config = dict(
    train_examples=97500,
    fused_qkv=False,
    parallel_block=False,
    muon_scale='match_rms_adamw',
    adamw_lr_other_params=0.0021,
)
Rows from block 3 of a small image embedding model, named by matrix and row number. Rows with one number within an expert belong to one neuron, the router's apart. Each number is 500 + 25 x the weight over its row's rms, rounded and kept within 0 to 999. All counts start at 0. Numbers have three digits each.
After each expert's rows are labels from the 100 images, of 14976, where the router gives the expert most weight on average: "top examples" is what is common among them. Only what is clearly more common there than usual is listed. The data: renderings of 100 made-up gadgets, each built of a few solids, in any pose. In brackets: how many of the 100, against the usual share in percent.
# router: slot weights (model.blocks.3.mlp.router.weight, 64x192, trained with AdamW), inputs 96-191
# up: expert up (model.blocks.3.mlp.up, 32x48x192), inputs 96-191
# down: expert down (model.blocks.3.mlp.down, 32x192x48, transposed), outputs 96-191

# expert 8
router.16:513518509498503478459507515536519499509513482493491521503510504482507498506521485485471531499513489492487528464517453489490513515472504515491532488520459491496453474524484457498531526471514464516517486488533479536529503486469487515480494535478484499480475500496482520463516512457520494501
router.17:465521562526472501529511462521511520493477522472494503501503489485501500498570504474506520542525485493489521472542497494480513540502468509487518474503474453515507507500479490508518533542516474515485486486523535546508537510482494516507509517465487505488469508531511474520491538473534515500
up.0:498556503503485493516471454507500478491527499472487528494459503484481497516549476496528520506471502542504500530459507461494464514529466465469544515491508487474483515473511481487504534513529477528511505512496524450538499481512501519493454506518503482510539477519482506450458510470502483501
down.0:510526471471503549497492506479516470475468556479458500504464528466484515499494490495471503491496489513528491483461512505481448519556501523498503476497495533534513499509488500511509467496464507496489523536513487478510485563482515506485469463507535504507449519437485487534462511490524450526
up.1:490497514521481475452507486518501493528491476509493521435464458454494500496482524467502507490477512485512530482524497566471484523487510551536491518528484501465468486504505494507492498503469542505510495505483491558499517482517509487460485497535468554539444528496482535498508536492497511472
down.1:524537518496516516495478490488446545559470509517490493498484482504482523487521455473501477525518484501491493539484474476470457500532489504509517497506533516520508524514469511509478495504510543493511531520544539467536522478527518549470513487507532511462548508481517475460495522492506504502
up.2:494502462511480435537522494477506508459488521507507528476498485525498508484492489464485510456510485472517448475494480520521544546488544505489524552430495525510464530556482470493507509507500520503498476527476515485473518503499517495445513499503515501502454488469529506495511502487479502472
down.2:465483514517506501518521469495488524494512499454512551501466483504515471540510496530494508481505504529462507468519495529525525482467520514486469509472494494515482464550504469481493509503511505497495444504491485515480483482509510474546524511513458477469475473522533506523543524515533510502
top examples: metallic (100 vs 33.6)

# expert 19
router.38:494482538500555502527505516514483494483444514502463507524500525512493511560534499475459499500469503480507518472532477470469460544468472510462482498527492455516483527511524514493484544502458494518525458526519520488459510525493486492526468499474508493502493511454491520511468519493478463531
router.39:505506540504501510503496530530482523521485511476509516524444465485493537471523466476467496461457529508515469499520469476493508438475447510484514520517458488501474507482520499488501529470484523540490472520563530536490464535468494527507507527484529498476525510499497490507538505475493497506
up.0:493457538503510504528487506529489514516503501487535555484484526503531520482524488481504523516553485472494486510508443457499495542485531493483484506489511459564497512485496500515543485471473503526519487528511531515516501540476495500522529535510480446481506485528515494494469482494549471491
down.0:514474493512465505489519483488446518508488475486531464477499492523470514537553398500489527472516487513480508476563456521535481494518549534513509508485496515541502493497527488496486517511509512475500491497519490524475521488482514528474561484488506484502484504501522528555540479448506500509
up.1:512504502487519561494464501501503519521530499518498507489526569513472467501532520504497492507508503482488494523495472518493480490513442460486496510512495465493476489488500473495507482490425508535505505495513461519515489540454514505448476520507592512524541499482476518497489544524490522509
down.1:510480492433503557510508553492499493475482491517466479497496487494479521490498513484499463482491500478514509467538510473459484502500491507498477476489502535492471497491446519519479503491496493480465490479495511530498495538480522510523483463513571501475504496468476535497481519508496510490
up.2:474578529501497545509495517508527524532529512501484501469444522530484517475481512483500494515485493482501510513496535535489498511517474429481470516506471467499473490491487499497489540513483512479489512542452446496499490440511548475463486479523475528503481522510517496523455517501476503498
down.2:494473519481535557520516490520517553570525501524497513550491458497474493496489511445511466491517472521516479509494508507491463498494507493522534483492524472546523532497474479478503488534488484500506479482505483500521499488446493524463517482501522482486506481499494505474436450525539484483
top examples: metallic (100 vs 33.6); has a sphere (53 vs 24.2)

# expert 18
router.36:514496466499524467476507562509506489514480458537485524512473473487530510459543496502518520535498505495487490484504474508499525512479501499531506586479484498507466486497536481507552487444512462524508442496518519542486489554472508482517443565490510479510539498508498498453518510491510522490
router.37:503515519508526536493508485506496469497466467465478510536476489494520486511521484496533509486492526501506520478512480469462499526450490496485486528489541474476468472491534446493490498451533459475509449523534546510472496502505514512539465531508479510477473531483488485468544488476525492508
up.1:502510489476517473477502489485499491498475492504508461472475478435506518466511476532521537498478531543489474516520487453478490545508422496477513531528492495461483482459525515510496487488528492520499487548497567527550512478506497481532476479529564518530529504529497496455483559477501503492
down.1:499475500487525499499478506520495520498509492483538489477499494495522466477488511549477537521505519507497489518488526499515495513526529508520480541523528493517489535491490525488521517515513474489407453534495487546555508509464496538496538524478558504493480510496470507491471446480468506456
up.2:511479483535495498480528559535526508504517516503469513496461505519487515476508475462516541518467509557506515504478497517512492498522466478484527452484481537458457508468491512519507482463458499485507488492525489499507485470525497480480478435494500479514488473483506510496521521470494548493
down.2:510483470505502509516477506498509456522513488508516512511514480512438482488486528499516509539527480501520449488499476526427494532536513538484473548527431496471540568513442510497541492516473489486497505513516489520549501506454481512497508520503491492505478455490503434483478516509502492503
up.3:502502522560503525484506487496508482513534539477487439474504517554486479474509489514483481523478522485530502520491498557552479485514473477505537491518480519512483484541459493475496504536519480498518477506486546510504492539501456497461520502470476503454536566529466520438510505501486515496
down.3:485505487504536513522522538549479455475512474529480497537539482551504440550530520501525502435499487509523503488525490516493560535481533490494487482502535468493479481502513501509501542498488449459531480464512503472460507470483471531503493494537497501472473481489491500505526449493489512540
top examples: metallic (98 vs 33.6)

# expert 21
router.42:506518541500552479529521477532481501512503457507509530539504496504480526532497517464485542511491519533499536475526506526459511487456458544492510516529524454480473523502486458511519526501474464500510490484523503488501507504495511496519495520505450483485475523509480463452527537475489478518
router.43:495483558484534524482508481520483509511486501498505511473489498476486508509496486467478527502443545539520528456523475517482510469470467513470480463552479504518483509500519474515511525512538476489450446519524530510508505507491536524493509509500507480501499529519464514477517539499486503518
up.0:506506510501510495488512483511520542477486433489496506498452501513524514498500500457519514490494503527493532494524511494460471509474488500506475495562520523487502507425488477535495515460524501500500486472551470516511481493498507522508489523462511497484499497498474500502530493466494525506
down.0:547502512481496475483504494475493449503479493494496525517486500502509488486462517535511517518483540508505456483502455539546548519531513491499488519485544501488491519489526508503482527508532539527505449544501492485514520468525519505478517510492519531474510469478521553525446501496484508519
up.1:474509529454535495477496496532502534539471474503486495521448542487518495494488510534511502515547496524505521469478498490476506500472521549477464508514493523559474506489475464519511513471491481514515482525518523477517498557502516513521491500495492497500493506482486475498466546512503474502
down.1:495508494527518464442502512500528501496453519488487512533484507466524513530464498495489561507465515507459442507570487500516510556512522513513498483466523477550494524477528502461536490481490478480462473532484521501492505526505516509502520478460552512543470496511500491534544487500530490461
up.2:516501504492484478466490501442530486485529535485492532502512498513507496501488522495479463507504534458539514493512460502515510477497482458514509555472481570463489532491518512474488488485509509459483532549513535470486484507525489499454512493489525473507483452502545510439484523495475537538
down.2:506513491474483459527550474506493477494509456520488575454495522539435496478507499506502490513521492507496511508517495476485471473485500491450505505560478534502477544498491539497521528513492522508531442473471518563497517517516544486538505502560502453523526497530514480462504509485498512500
top examples: metallic (99 vs 33.6)

# expert 17
router.34:474518514539529486470497517526450475494484497507505480496510492512493504537506466483494541504478509517490520451548443493465520517454459490497492520508518478473472496510502458498506511561507452485499489505525524491499527475450483520534496543501494472502493492489501500507517513514516481523
router.35:493504553518551530523502508505529471490500489522484533535485526513513531513493494511529497478521497496515472498555479494478474500445460509516491504503555481507488487539547494512529502492500451508513498491513540505500550471479476505506498529542477424466511539488495511515508491497518472434
up.0:505513483506511525451543476506511507512583530470503471440478482485476463489566510510505531478493548499506487516515499515551501530445529518479477510517487526533517520508484509471484506500493477498486472519503525502516493523475492481527517500504510472493533505527525523491525480496507464493
down.0:486513495496515480467534432546487495502463514540505487540531499490528492470517517500524517539495479546424499493482500492513468503484497467523478512534536542460547513493497434503469532501516487505528517524524513504493506434492522509511485457468492496492510529539499480521483464506519516496
up.1:506515495516499464496510497517483518498521458501514494453540508548460534470515505487471509487436511495523543495518511524460518516522452485450487514524442503522496511523526502475536481486468512514485499522493510523498491535492517504450476473511535515521523585478459531511528518526516449516
down.1:518493570522515529498499529521493492494491521473528457493498498536549492469461517520515514517540535566513484446538443505508479501535512472555495510466483475514515481507478525510534504484475480527480491504502531527503508522458480530518514525499539445494475516508555529527484500509476547492
up.2:511532499489510522517491492477484469488480500492501526472470530487491468493540528523487504482443522481517485519487484471523500477477494489529535458513538452533486524531500480491466509489513455488479489466513518486489467449489497502515490508507514473474489528553583519505507513511505519510
down.2:517504504469481520505518456522464552497511481527502543445466489502494527490527501497522511518484518540497510493475503508527503451512508529532529481482517523494478471502536502546479534501523474473539460467513484477519515446492518505503547462489465562513487493552490525498500467469507504501
top examples: metallic (98 vs 33.6)

# expert 24
router.48:481492486510540538564485453495495481483501527536470515522501550520503495574518488458495509493491514514472512480509497498465464483506481494507499501515511473467505486535524460511476530501475463491509482490523506528481494526482473490527480545490456453460498510451493456488550498527518527506
router.49:497500506517494527538466466478502482463487553512519460526485539514481540541495467514496477493482483476521481524501528453531503467535515525479485456481520485521545500501516496499474484493467523555471528509466501457507472496516480497546529504487520530515462499462482495548524502527513457504
up.0:534490473481510502475504528507496516499500568500519517505519509498494520461540438493469577530499511537529509490484480530492495511503502519540468476439470492506467534475497519509522490470499492491457451502494518519508486520482484487460539492488508510488469524514506487472503481478485524482
down.0:509490514501490514531493533520533428491509482488508452542482540510500521456518512546492510480507493502484510512481497496493494490481525501538509487479563547497509513517491529483469507458530479448492502518479516466483540527503465499480494476519518507517446487507468460466484481523503488499
up.1:490500505507528492529510506485461475498495501493488477516522535501492501503519483481441534485486505536504525534487492542507493564447487528463458585506531491494491518503508468452528492481492485522496458504531505503510485486485487516537499481499515518510462516515490546517473508554488530497
down.1:494497513487534481496523427502495480463509478430509538461514487512529490509505496482529538487505489488486530498482451509541507510496492526492485441501497503478505472465490460532533528519518540445469516503519474512519495469491477489521504508465494522528479534505453513475506496497507510502
up.2:491492498449488455471488512440504496501522485493525470486483496453487546472547498486476495533489481507490495496496500512513494547495506427474501568490505509509503512496503491479554518509557502483528519518498460519493478540515465483474485495471511519525547540513502527498475528498474490516
down.2:467443456449573495476461506483513482492516542470491499485501511476475516504532526490474478492510510521508480496496505471475473496490463488548479520554490494470529510493529462499524483489539498510525485513535528472505491511464472472516430526449492471516514542473484524546524539500473508501
top examples: white (29 vs 8.6)

# expert 7
router.14:498503492490558523544512443533525449467546502453480491505527531500535472557489513483504487484556458481497530537503482475507477494500517508507465524497526499449524501503544454480482503508497469492552497469480491456521529508494500472515500507516473509489480515488492489494492490504576521520
router.15:493487514510499489521564512519513517539524480467470499492493479487519510531524481497480507519505474498470517472468527521489450508497505515490469534528507505503461499520515461512504503479484500493493523490478529444479467483514488494504494463525458484484507505471498496490473478489536487481
up.1:499506550497498525507496496529458510512463530488514554467496485502486565536496456449469489524446525472505506494499500506518496501497511526503490501523526511473532498518512461517467476530484512520501526523515514470530493464498491497535481486533524450527498463466514482486513471459496503528
down.1:482524507539470508492465509509493462497510519499507500504511477527500460468501529525508505526445503490495463537534503505514505472504468444498534501471512499510505503500535525489492522521549473533463536496465492523501501495525485461520504497522503506484534525538480478514526531487476483501
up.2:503501494503536470514510463507486500500535530483489534479481498514471463510501466493454526511533496490518554484466522480473479461444488516482499500500483510482462572505476497490500498503476501488514497526466521565502508540493483473500490501505481474499494511508509509461469513500482474533
down.2:544483507501462482500475498502490521527527495527538500495513492479507490451542486492541529491502475531456481539568521519475474516494473431448507484510496509530474501495497515546509487492525467500492502486479511529538515487516530542460483535524534506499534499531510507482530488469506476452
up.3:525511520546507436483509465498487506518498465524487511516473522463515521495465442539489503512454537535507499480477506469536510425462517474515468511468505446489506500546560532513546509485518515519492510452518523482503482502512497524515509489505467507522537535506509489460515471503494509495
down.3:495558478513512508520501503486546509505497536471476513521511532533521482513471474485515483537552473479507533484450538459491479502491511514524483494488491513465505525531456518458486436481510491452479510526504539509498454530489479457512509501464443479499512463489522488442524463506449525495
top examples: glossy (100 vs 33.6); has a sphere (57 vs 24.2)

# expert 1
router.2:478507547500529478535479492501484485487471508495482538526512513516475461549479487503498512516500501473547471476507480497476521564504478499487488484497480460517527511519513465498515504509478478487533464526494548515507515500508464567524503501509491504515468501495475450490514530519524509526
router.3:506452504503528467509501545507497484522506477496505515528483448494470534499545482466486494510441527558535523472510484519448492480463477546481524529567470517513479481493538476512504551478519507488479469522524532526509527488494522530486519538466507491535510541482456523488519545462475466498
up.0:504501499475512456459495546519510512523495519523467475533489528478546511486465504485512485489451531461500532489527513550471513457471492531482451556531507474470502475523475520507502502519529516505493528487508518562523485522502476506489506509561476499517454446506486489484524497479484538517
down.0:526477481488491504533487503492515489507538466486548514467534501463518515492440459509531503477505509531508535519458484477541484479520490537466507498467545484519496516465475505495454483511519487485485522479540494488503548512523478494506472493506488490523485535520493563506485528495540476534
up.1:476501566488511450489502485499483520441487464476510509511454519486510542507464466505446545485496538496480515489453483537533535525532535477488469532501514521485465513478503522526541504486545506495429495528489514520507539491448499540480517515498498488484497519523495494496468516526493488515
down.1:503501518492466481481540527507480534481468528505496493472494495505550443507495492502488470520509526514516499516517503460477510487517542481543480511501490502534518519489519476453512529512532501486454480506500461543518521504512493552531451528509516506531513437537505516529503465451502537488
up.2:496485483474548494436484491462532524539533468519476544473477500503470515461478495466486518517471503548487492478508515498504502459496461525498548521502489485465480481502455504509491505485472502532468497531482465507529517546486505493541487516507499541494466507496516493535434500548486550507
down.2:523500479525541540530513494495526553496501509532469493521517493476451468486525486482551565455537471510524465530473482493486527554542497548488505508513497488516484535496513505503490489518539515529565477475513508485481484507493510460487507534545478472490478496498491515511464466511497508503
top examples: metallic (100 vs 33.6); has a sphere (52 vs 24.2)

# expert 29
router.58:503491536475505496499525503556484516508496498512470538473479495475477484512540509479481551504484523513472541426510445521487519486502449486500507507558508506485473526502528458502545539468517483491487456513527559528505489527493525505501493486477481470504562514483506489493512513476509471496
router.59:495505517487486472539516499490466457494460511478480527492483494517487533500520449511485525491501585515466518483523471459482502513457488518483474562499493474528490491500535475499515504450527456467501492505503521502479507484471483512532504539504500465480481540495478470503544508521544485508
up.1:494530493516494515547524495477487494512443487504476496528450498506477559485487476467498483505491535521517509498513492470498478484492485526482468518479487448460500532514513494497503498466516467483540496529479516522535501528517508504549511485513456521519505464552497482496536513527506511504
down.1:537531493506500513547506505461526490524463514487515498503530485529514543511506474531479505494538485497444453504477489458491477520515517469470487500490493485548514480466472501510492479486470506483451503530480487505530436539533516518523574532513554501498479464486546517521520487539501526502
up.2:496504541504507497522512433513525512508518494493494479524457520517523538537522428495525485515520459505472534491521506499475503502516487475513526494521489468493488500492505492506507484495496498482522531515502532475487510463523498523493514477455500496502508496469495481508521503479489484491
down.2:481494520483548493493475494521470530499522489503471528469472486448480509498484487472480507533474534494515464425480486486474533507597529502486498502508456504515548540494465519502482507521487499522459468523536496502529506509495504549512560488506503500509485487541505534551495525509496493518
up.3:516516476528469506472499447448511494485500478541464530496521458530475451500477544495533536494496482474482480494487497541460488521519494513482534488502507497489478505522526486495502494470481488472481475517492484489501514461493535466487471479477498499497489498558513495530531466475523480468
down.3:521497503484491515489518531546525526549492473513484468523491530498497523485516467470534497506472466508507531538505525487479439486476515451516488507513494485508469521479535509497492473468492491531465520476562522460493504506495531473457482493483547490568475514484496508491471521506529515504
top examples: metallic (100 vs 33.6)

# expert 28
router.56:492474545521519451510524480526487547522521461503496542462506481517488469507528488487477524506435535516509518460509464505501516530515480519458494469542465478500449490481512475499518525510508480476495441523508524503502512480488559514494467534477491484498521539482481499460524504474474485501
router.57:504513511479517462467488531474524514505491444517474498481495468501492457514459521510493478467508533475467484511499527502482520552449488444460487507517505492533510523490494495461480530498522488480498521523487541530520512472518536565461483511521469507543553544514526483510491506495474482506
up.0:500499536535478467460519492479525499526459494496523515496551500484505494481469562507508527526529494522477491486540487519526522527481528478468482524477497515462495504527486508527527487490456512490477507521489563493502473506477501495498515501506553518504554504539501509505482477497499481518
down.0:496533529515537552527489476484474504501498579495478494510521532526514497520477479434476482514513535489526551474529495451468498484538462540509442436505511502516487513515508467496489466503528505483450488492511532473498502493497497514495524497511462505485507472483532452498496505514477523483
up.1:495521482483520490547527392518478530530490497504478490493488541542512509498483487470550487482494512498508487489488522483476500542467504500512480491555525482512510520561506476445515500507512505494511513464463471529504510452526476520462487452501488528501517530508503550521473501497492539491
down.1:474452513524488416512481495494495466517501502528480510517568495499498521460473471509490492502485509517474522512515465513479484481518454503479506505505481525488505515453489528474481501524514492513539485501487520562504532504469493528523527519552532496522463524499481495468536529475485514464
up.2:511524470537480498474510543474448515489485524475490500512487536489517510507513531529503501494480500464525454525468516510483515554470502459481474506525502494442491488440490485471489486498509499512503512498503511500530475519485506485541498487521522498496496466490494529447504521487515572522
down.2:514505493478508501471479533494522499519509490538492471540501509498528506490492471528498477459456488489502512475494471489534498475545509512451523511459553494484536508472498557533494519517545491492517542490504535513507498518544455508511536474499512501493481462478472484497564455459462523501
top examples: matte (89 vs 32.7)

# expert 22
router.44:453467552506502455486488537572492489505492484474493508482481467495461520507545505470512514525444523516516536510542451504502510467454435518480515468546482467526448553466485468498491489500490472481503492520544543488484532508497538472482493509493492490522520512524488532482553526477503502530
router.45:505491522517490501471505544517474495514468494488503492483497480482506538485525485495460505512449559555500509434519454487492507454483494479500495501535496467471524540524507492486473499457506445500475454525524539516505488534487518525524537486493501461496519518489496505515548502519542489484
up.1:501509491518495495473510525495517491503523497478485538507417484506467511476501471541506493512471488522516507503482490541543472504523503528483518501497477575483487493500506496483471523516488534435475476549540504531508509497514483502494473491487488523491510499459527472461518492482468488513
down.1:525532488509496493485497499496465493499494503484450535532503471498496477522493486493506510546498532557506527449491502491470503502487462478525472501506510520454499541494497468511495528488518505494523499498503535505527471487493476494543516483506477463495515490458537467503466514496437545522
up.2:504523552508528465512516549514496504507492479452511530473466459511517516444531474509510525516508499556498553500478486513503518590493528493504491478480505469522499543505486501484520483477499507525456479500496514517508521504468495503471533516494542488463528550510528513497451478490489455498
down.2:486455513514469487491466500512489548445488497499517522463504446512506504517514483459483522436505496489508452455570450521500514489501526526490533509507449470524508488485518511506504543549518482502469480517507505525513520507496498547527530520538511499524520503507515526529516533512481523518
up.3:483530466508514454492496479522509515476469496465499478483473526506494507511509527491493499501510507507471549493453501447542500502515472537531444536474481535487507517501486484484467501479541504500553464503472510504510497506502494505552485471496490515487475474470502507509501490545496506477
down.3:495507487569495499508506466454527503467467441468496536500524510503516527532479465532481474494505498527486480492482508489470470493504521512521499443507526495466515484507555500472509453490532503485512505490467480570463471479544482465555538500475505461499493483494517459512531498516542516514
top examples: metallic (96 vs 33.6)

# expert 27
router.54:495478547476496473487508507557545492497487504493496509476527515494485491515508519489520512545479518506540495499543481552489500497492456516465524477526516475528483518479495490488480544524481477491501495536527540571486535519495551504458465500495533492514564515519464507505499515471495497526
router.55:468476526496502426501522516540496506500494483483495528485490472489475511519542486492480504511454524530534559508537468549460501491490472525510525485591502486501436497476509459543490555473491535473477471482511508504509470486469527516481485483522506474512501528489466513471508535481477499519
up.0:509482487528467487486475489481487495444497506519507531485547532514489491502522479443503509492498495481470504517509504497502519486498469438514510503425469505501510511497505487546512510486560511482492526468547450495453504502485516505485506485449505519509485509450485518479489548519468498503
down.0:488524517508501492470464510518490526501465478513510448536490517510534487486492530474493484510499520518503506484509507503517490536477508477462499531519523537459519478503480526500491495488475473500548551488534471488475477501542490458463464484508486537506531512502483417516508502492510548542
up.1:480494512498453490532517538518516527475498519474520510448586497465475465488495492561510517501497483504512513500540491488524491466584539535524516525478501500526483511491495530477506495490510481479494478485530500518495528516473494493460508537494533484470483535523454513524458493467495479518
down.1:543516488482465514519536515475473446463521478451547495470468498499508517476513514526472528500496505533481493479535522512516484492522542482503461510521518493555488505521499494507526502495504531512506460523490508514478469495479542524455520519512500474435493442494523510543471511509512467553
up.2:500508550472469463482538503510550486523460508553471511483501544496492501445485458491531529473493484495484456502528518472500507494497489519471499518511474470520452521473487492490512530496485477496529506467503495471514499500486545503510494524494499541518497533512495470496535490501502457492
down.2:511483477522511484479482507474502511476488456511510531497510450520507526486515471511506459508504471531485492520497480475523488506461508487503542569473472504465477531496494469496510540514494516512490502465539502528496532545532505471497506454512522481528515471503485514517547541434497496525
top examples: metallic (100 vs 33.6)

# expert 26
router.52:488499539509535444486504511532477515516493485505497518534482501482511543497491473484485528494455567531507513427500512529463490500488474495513492510569479550520500512494551491515527506457492526494488475470546517486494488459492507519485525515488494486482522480461492466506550502474474517491
router.53:490498506506550488537499474534492475506504481503479512506483439489493500524510484467478544481466548497476552463533455491460463503500448521483514528577490485489486505496555470518525525453488510471514472493547515490466498496504474500499497544489485504516479508498489490487525531502513503500
up.0:502499480505499475522494495540479527476471464520480486507463516500494507481504448515473502524518498452487502478503492482450527599544475469474500498513483496514472525512462482490509502474502541521471465487482525523520491515529490515488532529472525480518490526510493498477517525467515502513
down.0:521467541516504508505510539508479488463514509464504509495469498481479470521467536515489521496507526518487457501495491524513484489455534524503515474480533523531483532501521508494536505482479486492489438519522509515505470585499510524515494504553470490509490454534526494482525450480510485494
up.1:518506509504511465503544487510510516457492473494483524522481539481487538512506474476439526505475483511512495463498496525465500502450496459475511483515470553514527513467510528526560507496513465531459502499533515527491519455491503532484508545501462510505489492550511518502498521505461486512
down.1:479538535502465449512542514482512507483505508492492528491486486525515479476443501526474485481509482487501456513493463482490510499543539492507498490516484468511465516503501523483501498494496490496469506504487501496489521562514532542492529484539528551510562455536487501521485496524493510524
up.2:501467509517523492508499541525513498549549520524514505488526470475491531508535489526499522501470501533496506464488495509496480458506523489501568541520477478527481470473545498474491547482483477482502501499508477515499519515477487486492505498488524494501565502504462496503511474466504501505
down.2:522515479504461475533512497524520493505501488540491495517518499477505473513496519467503549445508492516518535541509528462516537493515474498451511498486502518464489484485497471507517518521532509516475501467526485487464496474547448458483479472531510463549518507505495475489495508514520535513
top examples: glossy (92 vs 33.6)

# expert 11
router.22:463479543489515468514493509526526492485505484480463511509488515505471495506494491475495519518429533511521518520517474512469510487492446550460475492554502513458463535459533464512500544512458520467518487505547533504475489492496496506516467544517480487480481495506477487504512541467521495518
router.23:514489519506533495497536554528486477508524460512485534487486516509495477505529488460498503477486516555509474489540505544507491477475488478513508476542497474485490536514476480526517505494507493487481484499519514513504535541475525547530489537516460446488528506505474523479496509495503467512
up.0:502488506502501445504540485537486525474511468481527535475486486504501523481492498536480494517497493534502478519506501440523496493509509498488497531513499517539454495511550510489499516497543495459422491562497539489493504456519510495499489502469513516505516475517510508490528518459511455491
down.0:499492490471505485520497460512514479517533495508474507463534510490493459498461495538484521504447552519536505477471499520525504470520510525519508467514509504477502494504507500505535519513552482473521490497514487492458481546506477501507489532521437508534473511511478475534520476499504542494
up.1:507451440485498489497505506487521485496484433495497515494482475531517499466460490516519494481530529526515516484543510419497517492468500471509483508511482526491515499524519488481499482506525452469491497496509533533490500547521499510476486501467502532537523492473562472476468538509490496508
down.1:500529485518515520493540462483528493510471483526491542539519537489455489474476462499489517502518429509499521494474544493477515491481526476519503492488549539470452478502511509487526490493477500500474495521454487488493502505471518482513522489473524512450479488473477476481482500516509514489
up.2:490509497499487558555477509470501506516487560505506480495544500582499487486533538523520434488540461498487474526470493471520502481513503520526435453460527538506516494573496479481484469525506475438513501505535509461470512519491500512522497532454488509489491477449518529515493506501532528504
down.2:475518550496504418500520509520531473485453467487504529521497553484497530539490514472514506506486516518526527504533460506477474488475482525498520473524523513467514475489535507527491505480531454450551487521462521491497508468474491531491461488491510484528486518502448470491511523514541464512
top examples: metallic (98 vs 33.6)

# expert 20
router.40:480532474495485494441497523523497501497491523473494530487455462487527523479507499496497476530451501504515531435433499476457514500520544513509543500525473560477527515533480497504477498464482493482501498513511484478528495543541506530500512521477484489476493465547547476499505481478509479517
router.41:476480514507568504550489480501478506523491480510498492537467459520483511526529484458519492475470516507477530481521466486472454527485475493474513476536503498505508472498521489502510497507510461517507472521534533516507522517489534534529507553475501497497452539497487490505535512487547459518
up.0:499495523484518466441514478544474486509478465512526516509496455440499543476492476492508514504432532594521553460478484560517511472486471533487502514536510541460469491498499479471523533497511465502511498481520530525532506467523503497507488485527475502484497539531491480483460471502503472526
down.0:526520512548496471479507527484471478486471479468513533482505507484476476508536484488480506540462525507471509481517434504510516546481523474515467530501487498480493548526478520510540464454482583447518486480523495517524510469463489518507534492508512478486501500476513515476467496479474528495
up.1:501502495504492513496502512437528515513560483483502539496503494438491453422516491531511537489510518492499493488501537479492504482520511498488522506467493532470519533487496472482516475491505429492490526491466540564517523526556526514505520489529485481500501497554539498496506457485483542493
down.1:474493473529503521519481547490532497504481490493516467472469480489464504482556482492501492495517466477463509489492474486506499526438552486522510509517468540529496468488559502543498497470500480491512473519471502526475455500470548501479526503479527498541497514519455563520510496497512465458
up.2:504541547469494487555498517525514492492500471461480484517525554541519496559499496518502453473547487518453495493461511530509479461516483470525477454504491493510454524535515471489496509512549488522524461504495512479492534486519503472471519510475505484516507464552461504499492513532488478544
down.2:439518534484531517516472493459504466485491490470450473493520464551441509512505503482537460535480486455499515491537466511468479510457504484487508488520503492499491522515507498468489473486480520476542504456481505516517528467516495503510502508444462459522445526497501514529482491460507498512
top examples: glossy (100 vs 33.6)

# expert 13
router.26:528476506511547515527487483501498503516478507521510500502470500505496529530514481482509518480473549513492496478518447509491507473486488511497456528553460491473494510495519475531513491507499494522488454490541528512504442537483488531560519518476503488499496518469523516500515517521522511522
router.27:496473515498539474499504521561453513510488496512522532498482505508541506528490474492485522490475544517506539447507462490471496515509489505506460483525511504472504544529530500504526480444491473513512464532518515517531495491487516522529509525492475494495470526531516493508522507493506487491
up.1:500518499485496511475522566559491511525518456475484499521511449444497449499502506473523510522484507546492522480521505466486495485492497486464486492542456512489544512511460473516501504534484459477538517448581538516497500532507479498522485548510473470492530471520493506491511508510510520520
down.1:485498519543475448517516466462524484529497534496505495473506508535501575456497456491456505502504550530472506531455492547520519511480494493484465470504512552515447486481485479506520476482511551510471499558498484490533497477497505501505488513483511473521500507482494502471459512489490487429
up.2:496474568512516480513477512522512426475500510484514513502497509530516482484437530533546524514508480480470463498523483482532473518488489475487501449472553511514507500439499472493502524540481465512478477554454508537502483546488520494524509525485545510523498512554562509474486533491542526509
down.2:473526429511488527499517503484476556488499481518513484498506539504492526547512474489483486459510510512529495511522455476478498480500506492505507542474453453429474522509559527495519478457486530484526510522512515501483449500477496518493497453487512495488524503451468528491529480503493528512
up.3:497491517515493504525475507519477507502499468496520491527557474479486507514474469555545513488510483490508452501496459510503483496518498556552517495458491458549508476468551487508512528525520497457474497538497535475497505486467493529466533545491520496494508475491492485493512510478516515488
down.3:492503512521524537531474479518509474482499527517451532517477517537494485573501468482481500502502522480564495514517533488507485493498467536511463478488526472476507497534523472489472520484471430448538487508495528496519479494506502517531449514497461473454490529509482480495545464494484525495
top examples: metallic (100 vs 33.6); has a torus (61 vs 29.7); has a sphere (59 vs 24.2)